From a checkpoint of a small self-supervised image encoder: arch resnet, soap at rate 0.0037.
Rows from block 7, named by matrix and row number. Rows with one number belong to one channel. Each number is 128 + 32 x the weight over its row's rms, rounded and kept within 0 to 255. All counts start at 0. Numbers have three digits each. After the name is the row's rms in percent of the matrix's.
# convs0: first 3x3 conv (model.blocks.7.convs.0.weight, 96x96x3x3), inputs 72-83, a 3x3 kernel for each
# convs1: second 3x3 conv (model.blocks.7.convs.1.weight, 96x96x3x3, transposed), outputs 72-83, a 3x3 kernel for each
convs0.68 110:158083102135154124092152158157119094142133156138097112255228138191125081044044017139127124086089123135141132195154182115115109120162109163102122074130186186182182124120100131108090122123157138152136144144143121107110188156144125116120093098073154141184171170083107103137132140166134090114128108142136149135147114119125110168
convs0.69 108:160115192096097126066123178135090078153126101145194095153097118140131111171093105146161091106145166165116151165121121155127079156148121162134104137142112186115146122118057120099124120171106128109133157098105070073152126118073148102094165144098147160105200136134121127111102113129122150105086142125142146139139172155119148107
convs0.70 107:110132149150167120114101115098147126126118118099151067051075093115132184128221170135165131108148142152172129155094102154103127132136103153132160151111124140086163138135130135112048148100130153172150106161149152051084146123119110085093130120166146144124096155151154159129161143190103056103137151121155099151140132157148140093
convs0.71 082:185096172090105071126071130107100143119130125168127104125118107112126140114113136121148075129163097080102116139152118099104182158118137092094124124112099153144100133172165129143167176128124159161128159137062114131117115147098160146098117130103122160102117181136159159176050130063136164118134094124047106096096141141114137129
convs0.72 094:136029178167167109139099148127085137077098098127097163102151130116100102131122132115155149147081115124149109140150111116092052108095095129174142140136112143149149186157066092171126161130143089118099139079134081139134132161106099147144126200103142105166092065098113128093139100124154080123126158123186102118202085179157144190
convs0.73 095:141165098152126102140098126093106095112086064121210171143160144136099168150160142078103168153107062099103170153186177107077102104081166143128116150100110126131138186122129188151091146122109155157120173099155157101152145101173103192132190108180137149107173145186140144140111115193092141103105030111103158153142097131180152162
convs0.74 106:141172127110090121128091130087071131138162142144161136132143166101108078135118146108068178082165082147033106113135145106090165114121136082089080144182132136136090149122110195106123106082150160148129098134092132101091119172188153091142120100157121166108138120102134077171111087143100057083136158187203135194169124161104134153
convs0.75 101:083155146108132141151138150082095080100110145183158129177125101166135099117159103103090089084082135134139159086084084093106122152117113119109138158116121143134142070108111137107069103102081084099098063130146109187130173172155166120087125120108087174202149114090160153167078139179077162094075103114129134122146136171110089071
convs0.76 094:084066254000097173000064133071183128149080102098132115132102168079125106118144142135113133110128166116100109180133104111182105146174171144134108137155137143127143175122135095089097123135112093118106104083092127191107110163134124152131124108100122142131139133118159151124154195145114111091148116127122094118145173162055135117
convs0.77 096:110135094126151136148114146130119102175090145096112128111139122163097117082104103099123121147174135098114125138142132148093152134128127180144152109101085153132108078091102094125150058168123098139084106104095166110125117139177118162188124215131143155123157151104086166089076173147132162182097137116069130130087119158087134161
convs0.78 122:126159106138104133121118160090105114128154112140172137163147073095134154142116161089045162177096078178185082149183135104091159137076117103106161190105092133161143120160153156175147162142133101097175134093074207150115149130106140213128060164166186163130117194096076081169141156200101189133125128070147113138115125133108114137
convs0.79 102:117090140135136122166131164151077169069084082184170141114117087100069131091069115175113148129047122168099169160133121149120142133209108108123091120110126136097115141167117132139143123106159131153117162138139126128118126163167146127156147180122121098107144035116143084121139133141112074100114134078169133115139098136168100141
convs0.80 095:137154135120145133129172120086085115114150165159125076121137137132162140144136176113136148157164096110137187090102137127101104120141120113087160141119167150151102187132111168113110138058153163156141171130167137099144117171131151078112111086116129096133151116139104134136109097060113156046099090084115109132127127138179115132
convs1.68 107:088131114128099126128172110161145155118116087101151121213190183147111074115020006113113077146165180160204139140150165168191163098120096119087112169110141136141139150094093126130140119090124146152146112132116156124157179175129162135161133100084112129147099107132098104135144163095122162093054059099161117138136135130150127134
convs1.69 111:080143208140159146046143126139083134125125138155086094121182079136104112167140073150139109133124125130122120095129124122132137141062109150127105166124105130098084104125078131131144140155114176142156157115044125126114171098057167124055168123134122136169115096101151118111142136180111128139139128124171145145127112131145120116
convs1.70 098:148138141087107141121121139145111143186126159110111068122089146148131083156118181128118077105122166150108156189167137157193120142201141120132088132111197104142134216150059168126052084093151174127110115160152126116118096109111140140138145108143185110090128096128113119134152157126170166091046071047129128106132152130088152104
convs1.71 091:098162105178151138096166095135088114101116097115116105108109143164123152144112113169137169143099138125063145073160119121127143199064117093117118136110161159171125072166104134139133125112128112096093150117085117074134186145121168150139159169178104087067159103136150106129140177114141158139184149175083115128133091098154131132
convs1.72 098:178180157139118137113198135166134100104111204084134116079151118165147112107069151142109152089166154117090108126116138115119117105110120109129100111074118122104155114165195163106080209109044105173161108186107139099154154060162092158153165146146155137156163132133104140166143105154111145203177155189100103108085167118116088121
convs1.73 090:143147148162102157176112166061074100160125172173160201119133125112172104126110180090133141150148086095136118128191196182158115131067168135170148126142156136138149142176143104127117153134096112177106128146200092166128166155138139112194107185147110143141126146183183115147136092140140131144091136094100118156141166149112068170
convs1.74 110:103144127146149124088130099086092103100096123179133232141170150192158159103124120109154115123070159096145089059109089105118196193159204105085138120125087167099128074161188159150064172105069104048094146099140123165114117130125105119109082071140047156146137156181088102086095112100149160167126122156126115149130139134099106056
convs1.75 111:113129130119109153142115186081161130137133114145123102139124154083152106172116109086099121097155155130139145155075094154147104115122136099073103131125111118110084161067038146161122141140166184132162080095142131099124095139112113113091141084133122116082071092102100125190145109151150122129078116155163140097140103074110110088
convs1.76 096:035138244043133196000127066135164148174097073083105169106128145144128185144106131110198115110080118169140104076116164128094125172165099145067163113149138123102137119100162163147159144148133165061122079142147134076106183169134100159136143137128109118130146120136127143125143147108107132140096081120153124180095070131168130105
convs1.77 098:154152146122127101199118156150115177114165145135143062153120123167159089164151152143177145099101175097130118158091128143164111150144150124132109132121105117087137067150114074181139101206118144065085115111118213125159065083094065160148040120102137161144140154113106107162174131200127127124119097151127082154117095126127118151
convs1.78 137:127128121110139109130117140139133124179120137089083118124156141129122116188108102167100122178154045119166171151107170099120131135070063130144173144155152129107101120158132155120157109166141099098099187096074109188129104109146138142149138133126124163173135116132103145096116132204100061178098056086121137195117069150158128063
convs1.79 091:112120110122147147164134108173074131061114103157182150103123119114087085141059124155190089072168145125125093145093125141160082108154146125140136123139114099105106061143114154100133166108090139138116135168155158155183187109125139143087122088162125140124169160121109150153113117119125157142112105188136129101080169108121149118
convs1.80 099:157079170151073122116154121169139045067088126128174162095119101154129125123136089090135101146128103117062115138109074113164151144192152144100116097134140114114200101168114165153063169137070132096208117154111091116070165112148109207083156127143041133150097111096141123173168132142192115123176192151120104102106108149103129145